From a checkpoint of a small multi-label image tagger.
Training: muon at rate 0.0054, 12800 steps, batches of 128.
Data: trained on rosettes with rotational symmetry, 97500 training examples.
Rows from block 6, named by matrix and row number. Rows with one number belong to one neuron. Each number is 128 + 24 x the weight over its row's rms, rounded and kept within 0 to 255. All counts start at 0. After the name is the row's rms in percent of the matrix's.
# gate: MLP gate (model.blocks.6.mlp.gate.weight, 576x192), inputs 0-191
# fc1: MLP up (model.blocks.6.mlp.fc1.weight, 576x192), inputs 0-191
# fc2: MLP down (model.blocks.6.mlp.fc2.weight, 192x576, transposed), outputs 0-191
gate.432 108 [134 147 107  84 156 125 124 150 156 169 125 166 111 143 113  96 151 133 166 106 118 112 103 124  92 131 172  97  95 161 111 135 101 131 131 148 108 109 121 132 158 107 176 138  98 135 146 136 120  84 140 137  80 116 127 108 146 111 130 101 165 141  99 173 156 123 121 129 167  73 115 123 179 119  92 107 121 125 137 119  98 139 134 114 130 143 122 202 131 120 137 148 129 129 121 138 101 159 144 130  84 109 111 116 137  81 134 132 131 124 155 113 102 143 115 178  94  94 157 174 150 130  99 143 194 138 113  96  97 109 150 126 156 118 119  75 137 102 125 161  96 105 128 113 146  98 106 108 141 127  96 116 163 124 177 120 120 124 116 154 120 117 106 133 134 143 130 109 112 132 125 144 156 112  72 113 134 135 136 112 162 147 140 153 126 118 153 152 140  73 129 124]
fc1.432 097 [137  96 109 146 159 125 140 123 107 140 116  71 150 135 169 139 145 141 132 118 132 136 127 157 161 140 123  79 125 134 103 118 131 121 111 159 121 155 110 115 132 119 133  87  89 119 147 118 135 151 125 126 163 146 126 158 126  94 166 117  71 142 152  90 132 100 144 114 148 102 131 130 131 138 177  96 146 134 155 127 115  98 139 131  77 103 141 133 166 103 112 119 117 118 129  88 193 147 164 144 141 127 162 135 123  84 173 104 127 106 143 101 121 129 139 162 155  94  94  90 101 144 127 133 111 104 109 166 172 117 125 127 136 103 130 179 111 102 171 100 124  98 162 120 129 148 128 140 145 131  93 130 109 125  85 126 118 118 131 138 133 110 100 110 180 161 141 122 176 138 151 107 164 114 119 101 159 102 152 120  68 139 113 172 148 130 113 140  91 153 115 158]
fc2.432 105 [133 118 131 166 146 150 100 158 154 107 148 107 209  93  37 153 124 158 128 142  63  97 137 135 127 151 146 205 138 147 110 124 147 146 128  93 122 103 114 109 131 143 166 148 142 118 135 102 153 156 142 143 103 136 134 140 184 137 111 127  98  65 113 170 143 102 146  92 129 156  85  88  97 123  97 112  89 100 110 132 127 137 128 114 124 120 115 139 155 126 167 143  90 119 118 140 136 122 102 105 122 123 123  84 132 135 144 130  94 116 143 157  97 140 138  95 115 120 125 111 127 143 188 123 107 164 140 126 132 108 122 120 130 155 171 138 151 161 101 126 150 130 140 137 109 156 155 141 127 121 116 135 141 119  96 122 135 125 118 118 140 110 166 124 101 137 154 136 137 110 129 148 157 153 134 125 104 138 144 116 136  88 124 107 108 161  88 100 110 138 116 140]
gate.433 066 [120 139 147 100 136 103 142 145 173 130 100 119 126 101 130 131 142  74 116 115 107 134  91 120  99 126 110 159 122 143 109 123 154 170 134 107 108 124 160 153  87 150 124 174 124 142 149  96 109 110 159 151  91 145  91 156 145 118 117 114 117 125 131 146 154 134 145 103 141 123 128 107 132  99 138 104 141 104 101 156  85  99 152 150 101 118 168 156  85 159 106 143 129 101 113 113 157 188 161 162 150 118 123 145 116 157  81 151 137  93 124 158 116 119 106 120 118 146  92 133 135 169 167 104 113 119 111 119 166 131  79 139 154 153 151  67 187 122 149 121 122 132 155 150 138  79  99 153 136  95 142 158  96 123  99 132 131 116 138  83 129 144 169 164 106 155 122 144 155 135 142 114 119 122 131 145 127 135 135 116 116  67 148 108 122  99 139 152 148 138 169 114]
fc1.433 069 [117 153 130 132 140 114 145 127 153 118 140 118 152 114 109 160  75 134  94 131 144 139 140 115 110 120 151 141 169 117  92 164 133 197 171 109  95 114  85 145 117 121  76  66 153 121 153 116  99  81 159 148 109 127 120 131 150  98 126 118 116 131 167 126 152 136  93  89 130 114 133 129 148 108 129 109 106 111 138 112 117 100  93 129 139 120 142 112  95 119 142 110 145 121 105  82 145 159 148 134 147 125 115 165 194 160 125  94 149 144 136 149 130  98 116 112 153 158 181 145 152 131 154 143 128 127 125 172 137 102  96 104 120 117 136  97 196 126 136 132  83 147 137 112 122 137  77 123 182 152 153 147  72 124 121 136 148 130 133 106 115 107 135 148 127 160 113 151 157 138 114 144 139 132 143 124 136 135 126 107 131 112 126 140 114  97  94 137 190 125 134  94]
fc2.433 071 [162 126 145 134 158 121 159 143 109 155 146 131  83 138 128 121 176 138  91 115 119 144 130 128 119 151 141 153 109 129 125  97 109 113  90  99 143 115 153 167 122 172 104 121  93 158 111 163 142 148 102 146 126 153 164 156  92 128 115 159 140 167 134 195 111 101 110 106 136 176 130 109 145 123 149 130 103 154 132  98 177 100 100 133 145 105 131 110 164 116 168 159  94  93 149 115  78 131 154 118  96 131  80 121 122  92 113 122 135 147 118  92 152 145 166 132 119  96 143 114 119 112  98 166 104 112 128  62 109 113 172 138 137 140 100 146 141 136 107 104 156 116 116 111 130 118 144 150  67 108 121 150 113 132 118 118 100 166 118 112 120 122 155 124 152 121 151 139  79 123 148 124 113  74 139 123 117 123 139 132 139 130 117 142 139 131 181 133 108 137 101 175]
gate.434 048 [121 126 141 169 133 121 132 109 100 145 132 179 112 133 145 139 142 125 114 129 111 111 125 139 119 104 134 123  91  86  94 144 152 127  82 114 107 133 162 124 145 117 130 116 109 125 109 137 155 119 100  89  99  81  87 131 193  89 109 136 165 117 140 153 117 127 152 133 126 108 102 116 113 138 124  93  72 137 184 132 144 142  96 151 154 101 124 193 136 120  89 137 124 161 120  82 111 115 125 151 132 167 144 147 121 130 149 181 120 125 108 168 122 124 145  99 145 127 110 104 110 124 113 116 100  72 148 151 109 135 166 130 137 113 114 142 120 117  96 123 168 133 122 174 120  85 169 175 107 134 127 113  98 112 131 135 166 139  91 118 129 205 131 154 139 123 137 119 116 146 102 135 159 114 136  71 155 110 156 130 160 115 111 150 112 127 122 111 126 128 111 161]
fc1.434 048 [134 127 128 174 119 133 100 125  89 164 108 129 122 119 170 130 120 136 133 131 112 106 147 147 134 115 133 104 105  89 115 124 144 147  77  86  78 132 182 114 145 121 133 117 126 116 132 126 151 112  99 114  94  91 108 129 192  72 116 124 175 105 133 153 122 126 147 145 157 118 119 138  93 135 124  99 107 122 181 118 157 127  94 156 186 128 151 173 119 109  90 121 129 172 117  78 114 103 135 141 132 135 136 160 124 137 151 173 115 117 131 168 133 136 127  92 154 131 116 102 120 105 123 126  98 102 133 140 128 127 170 118 146 102 113 138 106 144  92 130 160 132 129 149 124 100 146 140 140 135 133  87 102 130 108 131 141 123 119 150 109 215 113 146 160 139 138 141 117 121 112 138 137  88 158  84 145  96 158 132 146 106 122 138  83 136 166 107 108 135  91 154]
fc2.434 057 [119 109 136 150 148 141 166 136 116 131 140 131 139 138  78  96 136  97 140 147 133 103 103 106 100 154 132 184  98 130 127 140 103 152 114 127 110  71 124 158 100 122  88 117 122  79 145 174 114 112 132 151  84 139 165 159 125 131 163  90 122 108 141 166 151 122 138 118 138 120 159 125 181  92 124 134 137 129 110 114  76 154 153 143  97 148 125 107 124 175 128 142 176  99 160 174  83 117 108 133 126  80 134 135 116 130 120 144 135 113 150 117 167 124 135 127 143  87 130 111 145 118 143 136 130 144  98 150 118 144 102 140  75 112  95 124 145 108 106 111 145 154 136 110 137 131 131 109 138 103 120 143 127  79 131 149  99 131 145 132 149  99  81  98 116 107 106 138 135 149 141 138 126 171 149 117 130 168 167 122 166 140 106 113 145 153 138 129 147 137 196  70]
gate.435 011 [152 137 114 110 112 117  82 100 105 140 147 140  88 128 101 102 103 128 110 142 138 131 109 158 113 137 105  94 141 117 151 122  70 125 112 152 100 137 118 121 113 136 144 110 106 140 107 135 158 128 148 135 164 109 118 154 135 137 193 134 113  99 150 145 132 134 155 146 101 132 105 136  82 153 113 137  60 147 108 126 121 151 146 139 153  82 153  90 109 134 128 114 145 162 147 148 117  84 148 128 107 143 128 133 118 154 195 147 149 125 124 124 153  91  92 139 124 146 119 108 126 125 144 108 153 134 108 123 183  80 126 155 155 107 117 159 149 129 135 153 100 130 127 113 174 149 133 126 156 135 167  81 149 126 130 111  99 116 130 141 118 143 156 125 115 159 132  84 127 117 181 133 105 126  87 179 140 169 114 154 118 122  94 140 171 125 151 116 183  82 131  93]
fc1.435 010 [132 110 141 124 133 103  75 109 127  79 123 115 154 142 124 121 127 103 124 122 113 128 117 138 133 133 113 151 151 127 165  93 119 123 119 135 100 168 131 172  80 121 130  99 138  86  91 159 109 132 138 126 146 119 134 122 136 128 122 162 156 106 122 150 154 120 183 161 106 118 158 141  97 163 109 108 132 142 101 137 127 128 139 137 112 153  93 146 122 151 158 122 105 153 171 132 109 111 143 117 146 169 164 127 103 168 166 147 120 173 153 122 153  75 141 121 138 127  80 142 114 159 131 159 123 152 141 117 158  95 102 108 130 123 105 139  92 105 161 164 105 100 107 106 155  83 113 120 147 182 160 121 145  99 137 129 126 144 126 146 130 176 102 139 130 111  78 126 106  68 156 161  90 169 104 124 105 131 150 143 119 165 111 126 161 109 100 143 141  82 156 111]
fc2.435 010 [142 169 100 141 183 160 176 127 141 135 104 170 123 158 140 129 108  82 131 139 139 100 147 106 127 117 133 124  99 128 106 162 160  87 113 134  96  91 140 135 142 121 158 158 132 135 108 139 109 132 110 156 119 136 141 142 122 128 118  86 126 150 126  84 138 163 107 111 149 141 142 140 163 119 151 107 139 109 147 105 146 109 121 147 146 134 164 136 146 130  94 181 137 109 113 114 120 156 111 119 159 130  76 144 116 160  91 118  97 128  63 142 127 197 116 146 129  83 139 105 144 162  92 104 128  89 121 146 104 110 119 132 119 120 171 153 123 109 152 143 134 150 113 109 128  71 107 121 125 104 138 133 129 126 105 155 102 141 158 126 137 106 143 103 121 120 125 140 123 144 137  41 151  92 163 106 139 161 154  71 105  90 146 131 116 115 129 116 117 134 110 151]
gate.437 059 [136 108 183 146 125 109 144 148 105  97 140  80 144 155 158 135 101 138 110 156 125 122 166 213 100 144 139 111 116 155 151 144 132 116 143  80 107  98 117 168 150 144 111 113  76 110 145 148 104  67 139  80 141 121 179  78 129 119 134 128 150 143 122 133 142 145 123 193 155  76  96 141 110 134 139 117 127 167 119 146 137 129 111  94  97 112 119 106 143 143 159 131 169 109 130 126 140 187 118 136 143 110 134 120 117 100 111 167 122 132 139 129 112 111 113 155 125 129 102 101 108 106 123 139 118  96 171 148 121 151 143 145 105  77 146 134 109 140 114 123 161 110 128 136 169 139 132 119 129 137  92 103 168 119 162 124  96 119 144 157 148 152 162 116 150 115 131 153 121 137 131 102 121 110 135 128 133 139 150 119 118 104 129 115 121 118 110 115  58  99 155 128]
fc1.437 056 [117 128 136 136 115 132 144 134 121 115 148  78 152 157 162 159  97 103  99 121 114 126 171 175 103 132 140 113 127 138 129 147 147 117 120 107 114  91 119 171 148 124 100 126 142  92 127 117 123  87 120 104 111 118 171 119 131 135 137 101 146 143  97 132 138 153 129 189 154  54 101 131  80 150 145 140 139 173 164 131 178 122 129  87  89 144 146 120 126 168 149 156 162 126 128 145 130 154 130 110 126 113 131 116 126 112 132 156 113 116 126 121 108 123 103 135 133 181  97 122  98  73 136 150 103  86 129 119 119 124 138 143 116 100 140 143 127 135  99 111 153 119 147  93 181 163 111 103 124 134 123 126 179 152 174 115  74 116 161 155 122 171 157 127 145 127 126 156 120 150 129  81 127 123 144 147 115 114 134  90 110 110 128 111  99 117 163 117  83 110 148 172]
fc2.437 064 [111 155 106 150 140 139  97 135 133 127 119 136 126 159  88 125 172 140 115 135  92 125  78  53 121 108 119 122 125 152  87 106 145 116 109 148 160  96 177  96  98 133 104 103 136 135 106 145 120 142 134 139  89 119 123 130 125 145 147 122  92  93 154 154 148 174 107 122 115 160 180 109 140 160  85 106 155  91 131 106  99 107 113 158 137 139  92 126 155 127 104 129 112 135 103  94 120 157 139 165 158 120 139 139 157 157 107  83 175 150 115 122 120  96 130 127 147 110 130 117  97 147 176 113 113 201 121 138 135 115 117  91 150 124 120 120 154 129 145 136 134 137 137 168 130 165 134 159 159 106 131 121 106 139 156 128 171 130 101 119 123 106 126 148 142 153 164 129 129 150 142 127 129 135 126 132 171  91 113 113 114 118 133 145 129 109 116 118 180  89  62 112]